config = dict(
    model='masked image model',
    horizontal_flip=True,
    norm='layernorm',
    expert_mlp_ratio=2,
    shared_expert=False,
    kernel_size=7,
    optimizer='adamw',
    final_lr_fraction=0,
)
Rows from expert 7 of block 9, named by matrix and row number. Rows with one number belong to one neuron. Each number is 128 + 32 x the weight over its row's rms, rounded and kept within 0 to 255. All counts start at 0. Numbers have three digits each. After the name is the row's rms in percent of the matrix's.
# up: expert up (model.blocks.9.mlp.up, 8x512x256), inputs 64-127
# down: expert down (model.blocks.9.mlp.down, 8x256x512, transposed), outputs 64-127
up.199 109:088122123122168158118183188169154184185145126138222171175173103154133131131109142202123081113180100141109126176116125117128122170102086072119134136115131105218118104050094129148099122121131105
down.199 104:103135193155149121150152113167135157147124105172148082077077142141164103098126137102142120106116033157097111148157117108095099126140154097157130145113145111147177120129085122040188109087136128
up.200 106:163124183123175124155104139102079136107149102098120104138163145058122175090121114162157135118136125139110121144091085122159123155105163100145103124118157119161099151092091154136151140145148162
down.200 107:116079150130114124105179129173138090132127103097169114094154124141121122122133117097125125120112117166126157127134088150134109115177109121097133125088144132096113125172136135078076123106111135
up.201 084:132131142122051169120167046119148132167113142111111116125068138114174134161094104143108060123066089186141160164120100131071133106126111096101127152101126149125095094188131113141133144139121134
down.201 067:104136099114114131181127161108161128151079129159105181119088129129098096141122130152079125146112137124097096087121102117128157046107140132163148127122131153107111126168061092156104223104119121
up.202 087:138127090150161140125174125130108106117109073126164146189155142137142173165147147174102055125161150155088140147144114093133189104068083132118143174103081062111093081131162136131130092164109135
down.202 082:128195163170083125127089179134119161197130173179148148191087118103165135122149085160198133132192059098108118112118144116150131086166143123139108096164104111103107117071109154123124189197137129
up.203 153:142123165086131103138097106118141080127146141146100117093132134062138129126096113158093189149092104097114116136104183088155130185091128101133151140074155113158124143135129160121109126142081118
down.203 159:152107136101123092074126136085149063118086176078108099071057163154109134108130119068109074100119167119108142106147063127122122121135172139137090158147129135139154150063235091161136095068108108
up.204 104:086122083157154157122139158120161157156139087163247155139218140146134161160154174173103023087130160142100131149108066130156134139103128115093141143146100079141093111105168069061136144117155128
down.204 104:138125144186123136139065109134106188197161143175156051167093145158155171113102145164189147089167043133103127136119120073176089135167118126187117124157129077126146113105145125095159130171139120
up.205 091:130133126134108152119185124074135216100182085073126154198215166146112105128129099130115141083121074134094082166181186084156169148135166149126185148139152106119145111070161123187091126138089144
down.205 093:162128126132131181123122088173113143158147220158152123137255146160089145121098061131132150137136114147121144157147125126195092150102164128154194119122131104052138113155051148114080129163154142
up.206 094:123123182134129151163204106139085169100224099085136132158159114096146128167103107102141134073166156130099106107218151114125189149116157134097125112133157172169120120110170143101087160110175175
down.206 075:150164088123104114169141117102067094133134089130091140177120163099117134132143157118154074169152142092147115111093141151050197097151140180090120070149171157139107149110141132145181139152137125
up.207 100:140126130146164129124110109161150119096088095151190126146163119088165168145150140183103076122155163152106124162108067074119111034129113068070159141098142093163085134089172158045141131126157088
down.207 098:130160103138182111148102109140135093190090168166123126075078162147116131143129106166123122061112022102118095113119104076075226158117107148086125114087158094106073166072097125087163136133143091
up.208 095:138130153117131105101134158106132092060176090165122125057121162118054131145106142049115146127168081059114151149105174085138109160104160102152119123111115128084141130090201155106083110083139074
down.208 073:145097134110090117130145235154127095068149123169149154132115109099111086141138169120099172104173102127123161134085157087090152138104092108128100134106199119162087079120116118145129097099117133
up.209 066:120129143132168172132197135172131121162162092093172136099157133143117147127126137116058063123155150167105136145150095124127135160118105153136166182099109101138088080157089114083093158144103142
down.209 064:119174136124118107124138184087121139109115153076152197166112202148086106118116091138117112138195157086116098124124149120164119090179111144122064108130121146140066189060116178120138128160129065
up.210 081:166143143131151097116103120182108123156128112156130121030098144136084137113129137153138080194145113096122101171137209111153091084125212117085180065147103112118097155202127182093124088167146115
down.210 081:114071127094146099130082146076145155124096086164100061085150132120093181170094154156154136135127099131139134139111154157141133148138116111119151136107105120110184153047198129141176144109124165
up.211 114:107151142140110095138172131178142129086128065144119143144194125100148150176133126143207083114116124161123129103161195089150164134117149133127147136113119077174099097071132115109135109092128152
down.211 109:123146104171083145112153155077106141078118154180150138151144128143115155135125122113036088117075183156110114119091130124209053115107109112056136098142137144155111130129127142080107110108141091
up.212 092:094122087121171141121224121188149165181107098099197130148134128132224161139124124135213097121120148162115088146152145071117188148106151099127183145114103065153082081153127165120141095151115165
down.212 071:127179122175084125151078136124088139096102175130105131136054157118132126168148127162080122101137107120089073088124072136175044096139108124084118125130119123184176120028098177074135124148161084
up.213 070:129132152124179151142142098128137155168186127138135117171138132083138138173083094090084085069170136162072095175176093057077142120129159154154161131118132076098100072075192146147083146109198116
down.213 053:165164094139111089125146125086114145131143105217062156122156165141149119165145147125122140106073142111134100131087150066086180119099096133091041112106149127144083175116137154166134108101099133
up.214 091:098130121110160183106205104167174182164108114103238102107183121122179161134099146186160081130159051161118137150159102109110166185088100100114179184090106100141132102109164151126105097140129139
down.214 068:076198155203113131152163121122114118125130134120170150130086162141132090131132140126132116124134093102093117118115106107150079139166121113149108071146143109138143095027128147091104166125117105
up.215 088:147138179150102136168184164105111126108109110060125119212168146121098146156131159119131136087112120141094121104143129111109159128094139120146181130128102057088083150189033042080128076123157162
down.215 055:103133167128122114124104098121094136105091084140076150124134123184092144155097140103124140091092169089132139160143143083212058134126105087156128121117121125176173130095174141215114089085236072
up.216 128:134148105100133136140140124141150193153233164151126124140089142099169144146063064151158102139153122146115084170139137121101135096091164114082111144115101113157223113163136174139101158127064119
down.216 158:127087129090117127149083104140110164121104071104189132104156146086097130139099138155161129151142094158165173159149142139126120152146139140152121135090160149112183142158142130235102136154154155
up.217 126:104149124096169149148136123150126192134217166134133118135077145094145127155056059129134119111150130127120061113129135125049136113077156105088110132097128103156216112168107152149095163141056115
down.217 168:153097125070121139150100090124103166135116093126143160062126154093090127129104130168139116177130082177166171171143102106114135143128133169142084141105109146101132120161115116222106112156169163
up.218 132:095117153100161114151121117133115188116153128060144132170129099108215115144069089168110083081098131192125123138178119106116169134130159129170077116094177123132100153077113092128092152137195162
down.218 143:116161155139118137082104153171157106075123156166159155172119138099126158099130044133130102162091098113073221130114137167145079119132130127140146163129132148119194101095131122110138132116083089
up.219 069:107121150098132201152182154176138175146124109141175109133169112131152126137102123124171055132160080151091102168140149073094138145107129123108139101086144137155136122161167159112088156131118151
down.219 072:113198117162081138160176138151129116102105093103114183128122150147178140110181104128126123093157085097105123105165128119097104090118125117142131135144157117148137148083125135096168080131141089
up.220 119:133142063166138100151146137139189150108120155120124101128145129151103086145136172161093124124089156109105097115113109085099159123106145152129149112139095147116127132134118167093098151149160111
down.220 117:125107122121127116153076068210160111211125099138143135126152124096174178109116117137144124131163124115129179163166105130078155079160120174144148132120096075123120085160178118113169171152111120
up.221 110:079135125139106139127120094193104147127121098061127080155139134073149143147140114169125155119072107094137111136106077112076215146104149080084192158102100146165131067210092123100118161131120131
down.221 129:162106115140133141078091085132122116136130127142136090130155098175129095093108095159177198079119099101089151099103115117166080054162180114109184142164063091104196121146181129152090158138143128
up.222 105:146135126123111136153159119168135168068178142081160120148125126096105111125127142136128065093126140158121096109216077136154115058094149114096161079149092129132184121128109198104093120133220121
down.222 127:123099056101165173110110095094126095184107118160204096121105137090086139104069163124125171090141115180152049097090079058115134216131178085134150125083111110162174114098093080099149144113097101
up.223 085:177118140149140189163114160172098194153141117073165130163159106127147125138111145122114058099156137132093123166141075075099153103106128153096142076135121103141178123102108012134142109056143140
down.223 081:139102129106180142131107043117134162097115134104144154155161152149106147112097120103121143062109101155137109105124160081168100111089132105145189129124212129098092181170091105128113144147136129
up.224 118:076127061152127124137123124150137139147113158127115112128147151154147103157146136154084116153097152118108099127113151098122154103103136142164169111119092147145135109093159130100105126139133120
down.224 097:158083125096128115106095114169184121182126144100131128121125129096144124105128133172164143149098141125148140118137134197084183088119131161134166141140110102086085082158146140152139156162081108
up.225 099:162143117101145139155141160143167131152106115138141125115119079092064113145093110187135104165162091100118141160135216090131075119103154095163183118102164073110107085183149099115108131154143121
down.225 119:123116044119200119152107092123074145127147115147161172139098089119111099199159130122113066121130137131119103126131087062136135136077070122113139113128091130128125173137135113146092143157128153
up.226 094:131112138106179120112137121139069121121085055119114146141154175105093138092135155106147123046163127188037153135034122111150076144114129080138126091119122186112159170142121091107105108173127130
down.226 098:134099156152130116095095132141140108128131150144154111172121077134120129110065120108118137129148157114169126183078101148124108126164114127148128183138133093084128107146150162153070106149092126
up.227 096:092150185113163125164091139183180120153176177151173120110164152072154128158113118113192068083073131174121077132140188135125162136092113131113158191094129055163085108083125120043122168128139140
down.227 083:125169121152181106089146118094114116087170138164114133107145141148077145128136124070102138123056175134115109112143103128176095089136128127062108131115141146144117091066094098098111122078137089
up.228 092:132137157157096083172099151098109127113084148110121088104095129115191161179122080111132106095103160122081129110154144131134160053133123157129154074128138119145107111102161089115152108120119102
down.228 114:143140140139158061141146080103159076134147155078147114142028209144122150053220094102111134137089091157089152068120129133157137084122119124151104169139125118093031099143072137114142177120126100
up.229 104:082133144150128129094137147131138149129155114168116095110122160140119132169120081220100161156173083107102130151152181113093136069109108113151168157068186105139113105178101152217115156082107137
down.229 097:123138102136103141128187104125141099112132140066137131104190141098143123090104124054100137086044183086100127139141183129107165101126159171186111105152106094128101135113037151081144181102080059
up.230 097:133132128133152182158097170048111106117155073117182163213177141122099156118121167114084094089099140103101161130103076123129168185115146127090139113145105090145122130147202025109147083082130086
down.230 067:144121100151097155214071107142100168154153145174156104138141130190105135095098162136170161100180094096087125132143167078143105126159142114198146111154089058094093135053063115122109132122132098
up.231 121:159134114102110170126106143127141122116161127112110099212106164073121169178098123108176096111172078117133075108153154128101109193110034131059131078126113042188147135119103073106122053130149118
down.231 143:130113106089083132114144081091169150155101131101103138165146199130134156101078105121163118138118180199127021099187078118169115114157128127158151167092139148143174026151106103125086116176119137
up.232 085:120117100152132141121148114147101149076127097112163145169141134140131145167136137199073044124174122138086123164140139093133176112083130118146140153109101040076102097138186112112123080164098119
down.232 077:122210125180088142129062150099116195141117147206137104162086120089181127125132122151177110124188035129122085099122151122129129093149117116142106113150138135131094141084141175146117160165155202
up.233 098:149134166091150140094105133128127109161109125148110121161101142104106143102102073171148144132107119118139148137113152115136129141142213155174168144120158104150143152137107031088128138152157107
down.233 087:109130144126117096196099134086119155102080091150105130132138163121157050127131166131152137093139108143076147124137100150151057099184178139136179114158161098088126175075125123138112129120084109
up.234 092:124129137173183185126096129176151162095131123174136123101062113129103096173133107153176091119129121155096116124131093119124146068136086114125114093156148057136134101134180119197118112132176075
down.234 096:129125110115151163136146174098116116100108145068083145110157111095071087167117152117035093189114092088129158127126102120109109130101146145048120159106109180113158161074082140192107116079144147
up.235 099:118137045116137149126115127163115184081125130094090112134143116148085079143108134114095126050112161191034096110107141062121132158130130161143176092088106157133137134060150113098113126147115171
down.235 112:086130052145124037156108114151152130082153194167133120141109080092135140151141181174123151101101150098156087126105121126060142112115118177082162121111167110124112157174112151118187108125060097
up.236 086:150131154110175147134158155125186158139159099062109143124179135107096163133106109142110172141153129105097169188134112069102160163119142155131141129103145164128135154089149103107108156132191138
down.236 066:116169127118119110126212181049134154108119084119115148182172142166145173107115114124127137124223184128153118111103106177182156150149124115089113099146140137122108086135075171132146082109099170
up.237 087:155136119134186169171103151156162118116113126177138182101067145148141162152133113131129054131213139136088113166094158143114132106145138094188150117135146089167136131076088055168172146147102103
down.237 073:144036104073149147120097136097152134134120096142165114192159138134126178123148141140100158158149094128136117125098154131159159105123110156100128122145097140116103104168114120114139152208106166
up.238 096:096144104148125175153180144176154140033138108181211133054161085136180173145126096121147044120081152181084142099095162135099158114122153152141135087135095109148133084075095071113086069108123160
down.238 086:119167116159134110060120089126090100138107203142145136111110108127089109081141086075082144191065157112138106111096124122155092113090131146113145096143125158108085174190128123072091121166123111
up.239 091:128143148126109153124191175125109127143082133091134143176243157120159156202136144145147070124096111143101095103156102122131213114105117200156172192139122060139063092112092067102105102135166126
down.239 077:149094138121084170088086107097109157182116118125118145133175119133168128119072095114160139135115173088145111221128152120191070152071094115147177120113079124140166134129158113082105081148170105
up.240 115:174123144097154154143133127119187144172117137160181121096146114088114162133088104139153092123195131119117118168114136130116117186136178140164131162095168166136097137172116163118114144137144152
down.240 112:120097155104135122150147095171186054135101147105124093147153099134142115198120142122067141165156183118147128084128128124128176097102144165086121149126107157124127057148123103087170148096092181
up.241 117:117160164081197133101180145170163163120142131155155144075137100072154150140064100128185048113165120160102103197145147108108137158090153112134122157100127090135127134071132120111083157102130103
down.241 102:130180140188135137132163147241155111085133127091148131074156156121094131118185078041085134086153117078104180089142100074083141108097173101141133111146086106121145140140101085090140138102156086
up.242 094:082127130143174136155096110195138160099120154159160115114076117107157138193127052120151104102136130133090132118122108106056162082139179141126139074118152055183127097125159123112143145164091146
down.242 092:159150155135095086148118105109087096143196150094092158104081079115189129125165121151135106128101103107094126155098126097095182068085106174123078133136129126147125162174151148178124128111154196
up.243 093:179133101135160184119179118125113140140176161121138119115147109082072132143102118106181087064179100164081080134087155109114161156119131122165147130099155137100078122113173155048124136112128118
down.243 071:151192129175122110157165112145173140038147077136110149169104091109150142125207160136073127106080133100088141069120133185170121087153101140107153133140113144169112110122093170087158130129094118
up.244 123:123165119095166102130222135168173182103136106167229127082154079128158125103089121143176079106169118189101117159132142104082117146101169102085116120134112084148132128051146129139090164124120123
down.244 128:101150177172167178106134149172148159180125155102141150038126126137107121127151108097152152111109103074133146119138118113071067117130159062142150143126093124140159131145117136117106109102141097
up.245 083:117122163129133132121181129110096116095133096113124112104146174097136137146108109128132099120151135177034115075139111097110183130091107100093153121071129208143134088114108093091090121108109157
down.245 076:120154186131082070130084127114129136111145072074125096108104138158145136161186120165171129125112111083124161104133094143143133043181102139129067120120158126133120104071168138134083073136119079
up.246 082:088123154101135162172128133082153146153121109079122149172163129058106147146097085196175101113118126115125136148116093079144149106123126045110172146102097066122148121197114083106110128113107107
down.246 088:127155124116128124074092138146172112108090190112074109175182130095147121158101101115121179190109178102119141172077201147138160072106132115124139092147093167115105123138158082120161164123105141
up.247 128:178147084159137123141058070131063114118161110134122148126128211098151172119094090151189154133110113142125142101132178132140115091116089118106126078210169107115110087142101172131156065158140130
down.247 122:169096171120117079142233137156125141053114155150103115118153140145099140155156183115116129118149134192113094074132124148142139154106167122098106097085126163120123202130086133085135078099120152
up.248 087:150125118144091132110111120130067096149111074182110142061121181180073138128196153120119136199116142118135163125147143161114092073131114098158120098125148168105109169140128157155114113119163125
down.248 117:148049131114107123170091097150139125143135140109110106118120118124129145124109128123118106129139140136099160165144134114111130118137137148144143145132130098143157140128167143153137125137139118
up.249 101:118145131097113145142153120167117121109178129103130108120108120098132110153105095118120089148163140137102065114174193073107130112149173088094149079101155098116102052152153162107115162154121163
down.249 072:134150160159178099066060067105135154062132155148081168194087130186108121113161126098129128148083062137130124144114148152207108117110095101169106121154201115136214054104138093130108127187116109
up.250 094:162132126139144156133201102151181144152134151133159109158121126132078137148142128173056101077104161132053100119142115130147131125117115108112144119107141125168088121145107132179105191122090149
down.250 085:115093139099055127073177182155133110110213124092157085140132132138093085112161169109070159140143161108106199149150191077091193106167152119104098165144066110135087108174053155125121145129124050
up.251 110:126128180112194191125177141168159182160155097102149134186172148119149088137118160175134131109163072178135135175125106116077132161117065086105105116130147119149094141086144100102072129116149119
down.251 113:106099108169156128139106072190144082114093101069175121088147161145115097060101133062124134084124134166102153156168100170099137127090146147126169134155157072150120112151136090064172097123154111
up.252 099:130118128125140139101122064136191118117138097109119116118109097119133084145127016107111116130168133129049144143136147105101132126139151106130084211130119152096152121115145169147147131107249128
down.252 196:133023135079133142119138137135112130134139135127175136093153134133130108129136117119130117129129132123142129146169140111104135132100168128106159106106127146150117130113109153122139128101149156
up.253 121:157152160120163127219123186110135126143118097094176149112127115112136114136115105126151128117155112122125145130156205087126132181092107118142180078128193113110111096080124091119122149146130124
down.253 144:114093102113163121149108124130145138099195107133140158147074184099077161186220171137063050095102118155143108060112109112107107155088125121137127147126143115151107146101070085155159149074104160
up.254 136:105121097111141145135099147139117132162203164152092106135129130078085147141076125128192155088095127151115159138100185087101127199088114111145141152072111124119161126145142102102036086178091122
down.254 153:111149167128159079124135163105098109089093142103174158113140152157139135146143101138092160154072123134114192093114043132134104107079136147150115142152132140162071095095192141125145127064133116
up.255 112:162132181068155118159136151096156109143164125136115131098137161094121143106067124116069186113144124153144144120115130116173107142114083054174101107073120206120129123106101150065097113178097175
down.255 115:104098118098118119099146119150140064058100111097063126056131156124094098127106125071058088133103179111111128137132078112093148104104154178104109139139136149102135115070174116127154121052120164
up.256 089:129121085126168135114094103084110152086157125050147120093112133146089108154111099090071117112091108195116136128124114113080130169125111137168126130075135178095147054109124160171100118148083197
down.256 067:120124119109167104142175197167148091135073113141134111188125131133115133161114066145157119102182080182171127109078113110074188173120177106122144125141204139098084157092169135141126127206094128
up.257 124:109130155138155120110105091133184177121153121110156136190110124114143154166136132187143143122113104102053137099167124105150125136117198126091144129131139152175098131110107099176086214150071141
down.257 142:170066104067106154102127132101082159137172116145113173074146145080082113141115115123151135181128128108123119142163102108084131106092163151098131167090132155128146121150107153119136117116136165
up.258 104:183134152144155148125168119141125123161132107150121087178106108131205194111083111096118067140147171155093111155093049133034145138116162065164129163096133129161115146119112062079104112187112192
down.258 101:143091146126103183112115139171172104160135192145090118149157061105073126141063068132129084153141138162155157068100134083135116159132109108145095125121152152152104112119202123104192092063126079
up.259 079:108123121126075114119173124117142119117148063044128137238139141110131160167137129150142075089112143141097136127156142113141174166102107185094156093121112183125132127124122143051091138102155119
down.259 071:098178080137148067099089125116131076128136116082144128145109150104144151134158122164166180138076124096156120069130129130130172081146084134143073096125134142139129146088189141143115066076120142
up.260 094:111126143121081187125145124059200163085165073109111136222117122073151147164130115160113125068115134132086161153123143117163175157129133113078170121063158144106116126122171089087123112085149129
down.260 100:159190164139116052129030158137145128103166105151172110144119127140143130146197122123135107139175140120175163053113122137189150123155102098153105115134157134159071064100094155108135089149102071
up.261 099:148136155142143059112128171087100104131088103127100133127122122135157126093107132138115158114101161126140164124111147102148109167128160155151143161158138118179065108122133043144156156160114139
down.261 094:129166126139130126194092147173134150118116140084120097157121093098195133160142133147119076119117086117083196100158142139097146093127149160134090136139129080121141144113109127149108098127099103
up.262 110:089130109119095117112152117173113124124183122136114120069130120114099110160120115125108134110115156146072074145127215087101135078122178145112147146108138136121130057127136134115132092127113159
down.262 098:097148148144166140142125078073114132109127118167114165148116125177137066130114094114112122113095085147109108139113115087173075112115106114140133155151166116098189106050099174167107141107158152
up.263 102:094126115169146136091108126162146132091125157121126094088042127122071120160128137114138043106107126132106125157118093132116134073124127141106101074163119044073160080154159162152118091104161080
down.263 077:118163109135122122158180115120131139038120110087085154088105153119118105146120133097066091126132108125104150134128030127144100103120139152071094130128136185142194133051126085141106106023147126
up.264 125:175136159096143115187143076152116132078130151141151125059140144066143135145150126184111148141134156128093092131112136111171140112073157137085144147080138076098078152120149199096113170154079108
down.264 144:133107118116089134143070137147204063145114132118069109139113119115055135120098130133128061105183117122131073135140123149107114114153178140129139147126095128159084096084148040074143103126088122
up.265 082:122130137097152152155143106173165157159176088154132129127137135090099116174101128150125092094133118131073130162123136091059168155129148123109155025115131119125090079124135138103061145149133123
down.265 068:143203112142112149148159114141162115109142167149111113165078119131162114135170126171130106121189132130118103085131103089118182149130152161109088080135120139161092129108096140107114118136150078
up.266 129:107101104090113166109130079117172096070114119037124109170155192139123118133127142157063135094105145098143124079098108150059146134116094174096106137075132183103112124183121129124116142127142123
down.266 109:132066102147134173242118062134098131115118142140112214154147103173096112066103144076092113166138136124057152174146147100139142159146132165154110067160122081141088177117138150119113138129178143
up.267 107:117171175153214129121146114165161197208132127125139137160119100129171121140117124200117151083154066136113128135136148091070131139147119095133119091159132088170115085244142100099072121146112133
down.267 098:119136118143096088128167081132115118115180121069127151078089169180142129103149135081140110109082157194083145148149039143116091081144105129141125153141190120119112130138091131152135144146105123
up.268 083:132132174145148143128078099128137143112119102131121118207090179123179126164118137187141120121096064131119136132141187097113184161116120151178181140122149103125098091111114107227126069127131068
down.268 068:152136097128075183152103097122132126150134155203124186137224199113146111137117115133091140064134195093079090103174158154200125174138216142088176112116125137128147131128055126052121097153112099
up.269 089:096138127116146164107115138199120158159158104151133127140123142101138147215089097156146092086169142152078121180147132075123180175119109105108160093114120123135133043137156118126066136103121111
down.269 064:148199095173158170076140130104133154071126150167114166137114098139152098122149102190162150121136088145145063111141103155162144159110098143106142052151108123115105119087098164105116123114142113
up.270 129:116152139104097155113140105113161118128147107150095154164150140098066119133108137112208090145149106164107145125095117145100146118101127087112149162087145107195129130175092149106114084111118164
down.270 135:135087143127155134143148116105146077057173139127119168105076107174095144158146124081057113098138140128117132157122065112126105104141114125086113145157126145152138153106165135131133138001143137
up.271 098:128138139121139151099109162141075113151123141173151115141142182103123143115123141099139133127112163121107137118100112070148127102129137083085148121128060116188086105134171127032156193124165104
down.271 085:129166117129150127180094097097135144158128179167122139182097160120153169127150140196171126154161058090135085089123131119121162120123180146133131126142114087134061118092082141142132142194030184
up.272 091:156131156141096095091154146122125108095135132140079076089096131126081150126087133099105123123137111128132131174137173095117103133140155108172173123096100097140112071097148099115123190145146119
down.272 073:141163116116123114140126201098119169149081142107112120146112113099182161163159112194141097151145091119079120074129147172126089063131108132137110144145143111098122131120131137113145164175140104
up.273 144:119126121129096146148022089142117137095126151128116087111085151097173133160115097128188119140137134139118116073117140135101115106133141124034142112162134059177134123142127085126140121177105105
down.273 162:131074116105147140110117135113150107099131109137121095068165160137119150156116113085093116134122126134147128167146102153111095141048136156059121132075127190123140093137113127125105112058128147
up.274 082:152135085144153142148123108163067133135203136137122107083051111105099101171120052157181081089121194115061125188137083108136132154113109123114198066126119046127075119151151127071090152090181077
down.274 063:135167152139080078160153135145148111106125127183062108134013081111177145118136140152160095118141093110123137114093142102094169140182080143131012147137126133141155133108101126224117154071164208
up.275 074:183132159118156186156129156031143164164175122137139104142143113108104142137101142121096089104228099155085116174162163127066124147119165110162154064116158082166139119171111159143062173158132154
down.275 079:139203110137128139142159127169100121090114077168116189135112146116151093100152112127143100113125110113131099096130120076117167082137124140132120103136147117117123123100100136108141139123106087
up.276 111:119136106156137142126161129147140127120127087068157138212224144132153173160135157177124088137153128151126162139131126100141168124104087146103131225126108047143125103115114094161147087099120139
down.276 118:140128101186109167180115110125115142122164172216176144175166127167175154095165111154141096120159116174105104118062144133194113128087160125119159085165150110120116130145130089060132155177204127
up.277 110:110137071115101148120155139194114171054116159133187086146092091124112063167129103148103075104114178145129144067099082122104139071159165127075149081139090105113097086137157095099051073122136149
down.277 107:114077133073111110109148133136133079153120140081146118083125118118086101111116126100154100140125174148140137133128165123034222130138121138094124138118133124112090136179097118144175115121093120
up.278 110:146134148119122117113157072123129154104152125109073157118153147130160162119115097127168112161085131197099083126153102146132153110098116135123152159072134102222119078167094109070139107176107138
down.278 094:141123144122143121069128138110131109046131178107154153100090142170145131184133111083041082119111149129103096126145084175148058089141108131051150120131163163219125114064149124082169106077135073
up.279 117:178125225097255151131161140134127138147156119085130141164096108103124096125073140138123121134135095163134151131134144089063090188113075080107088087135134145123097114144128147104058143184129093
down.279 109:085092077154133108142141106187210048122106108083161087102146123160121146081131124073112136120096174155128127102149096186090190124084114148155130140159079110134106113178107065049203152093122100
up.280 110:119131095128139110148131095091119164119149116107154093099102141100131113147093074116138106117095170147062126125177106098148144150148092131092129159118131150083117091109095184133077147163172156
down.280 114:115108169151132125108134078212141137210135127139069119167097144121146189107149122151186147119185142130140094184079161136096156137138103133183173175139096102115142090158115134146142158214075112
up.281 114:199133120131129094156099097093090135086141092130077143166158108107158174125084109113214123140088104209131074136143126152149124128103158144176102105104151112209121102086089101103122098164150144
down.281 111:111099104121131143107161129081148087073124117144180100075139158136150135179134132107087111117111142162108108093148060161178029132130139117042133144086156161154153123118132126123107076078101110
up.282 096:131123137136135140097113058130184118121141110118121114114114102119129094144129004103116107126167125124053133140141140109096123123145156107126082221131120149083156129117145180148147134110255125
down.282 177:129025141088136141120142142135117129133138139124178139095153133139133113124145116118135121129132125122138124144175139107104130128101172130105159108111131140156112128104101164126144135102148157
up.283 130:162112192123156152122127121101162103166112164109168126176138157106146193106135109145109105122099160106074128153145113105158108101087218116172146185100104125197094139112114094176133193149076117
down.283 148:126074142075105152066138178114141107130146131105136131124151104090123131150149132096110124187101213112150132119138125113125127114125138131079123157098112181119152143178102153094127134081129096
up.284 122:096126132125162135132136149180113124106112161091159148067135097115109111113143116129119086148134194162133123159139047138134120086107218141100158129151078137079127145144096171100109188055167124
down.284 125:106124096178128127121142134132153133181112153152128060149170140079164124101091169152134136149136146189135199131129129101163113163061102131138131102148124105135134093170065173087103105094077123
up.285 097:160134200131198169152170093111154177157175143065164073125138139083152131142067113165118126164121102171111123078090109140135074079118061114074115119073137167134118106105076112104049174192135139
down.285 090:128119114128221186144149096117170076136097109098140131155120149151134132113130057059126099123104147130148127125122145138106165177092202111141184114146118124141143118136072095070170205080114129
up.286 115:051117132076208180151101094155153120118140146099185148132141122078121121128116120134091071094160154149112115142108102116085140091096143118075097123121122159128123110209086062065087129102173124
down.286 124:114122102156122117102090184142117088134095188152184070096061116155121195132109077121057158123116111114118114102182068117120156130143088145045158133126140063118157148093088149114120121103139125
up.287 092:128133133129094110113102092138111097113122097102108139120180179120101161174121121100153105146113137135115109177159112098149171098090093123163144147094096021144099100117074114120170104073138155
down.287 088:114167114147126165109137129122132133073157133076167111178108127149173139136170138159068070143092134163148089112064121101196131090041110151085098111134124157141084088194203114090113097125159111
up.288 112:124150100150149114136198140146161155122205156141116083058211164145102119156111098119139126131182129139062086132127148102123134132112100168133162207126145120114091083125154170196103161120104143
down.288 103:122143132178168130103106097206185127086100126109093109133147127107094156131134111106109157125099123124093122143128172154131147070060105106123108174136080080130228134122121127144156088129141089
up.289 081:110140161104154173122133114171115146112153093068150133196169136084125182185108124123113144088089155127101173115118077068092206111105105117099157158101098180141091078171102061032121179116145147
down.289 076:137159095122100141120167183117091111078112122158099039112153126093167167099111121155174185095120145114126156089134185141142145114144103124104144086124144130135109140134186135092111067123193149
up.290 122:127148128118186140063199101178193195130174159159136089047135117140145098125088104139153109091169069172073123118146163118072125110127114144132112152118162135131138072157147123108077189167105125
down.290 134:095146146185153131142150092150176060092127097063144137084083126124118122123139110098047115070046130133079167144155105168123107104105136089118162114160109091149110149042135118186130090093186069
up.291 113:149136170127134186146188134102123155184092094116137126091193119125132129176123146147116093097102068107121115149123140124066138088107118113137163108114160075145087138117105054134112095087184133
down.291 123:181124104115194141092133112164139141161103059134091081113159153110112143114077171141105109117118105125149144166132131169187130214048152117133092129136091138077119168171094147145047108138120184
up.292 118:177149128084139126170100145146123097143078091147128106096152166099098191155099102127128150067111111113032161183122177063129133119133135094145204149125160143164117083114124053117077144137131140
down.292 153:104091074149177175128152121068176134070091134097148164139071176131086107146163147165123124188129115211140122078114113154093108193096125092123109096103166134093045114126138142062143144122079114
up.293 106:131125113151153167127055096135116134100179117177129110084050157117072106165129117162168056132136160146094118131146088115112168044125152136078154090128133056184108120155193157137108111150210075
down.293 102:123152127105128132122139123149123132092114115061072161102145115073100083137098131105077110164084079082141161137127128118086144138105138157075106161142103163146173167111055133185150117053114144
up.294 080:128122102115129135109191074195104135137128092160168117170104164075116144169119127121115057069135151146088143128144102085117196061117128121071160049094134141109134091171134128114079115078140139
down.294 050:112174108174102100107079152169147100107141158114068133131070122115141121158147109182132126133164141143155092101130103188078205087108121161111109094118155122113064164157159085102105107096152160
up.295 083:107122085146131139126183143189133159150121070117155144165170146137151157150134140155163087119128122170109148144175117099114206111083085159098139167108109049129112092110164121124114104142101149
down.295 078:127178153156144090115106199122137138189088177146125161214056108118144135121159097161123148125168106073128090091110098145223077089184111129087104128161139133107094057057135143112133166192171095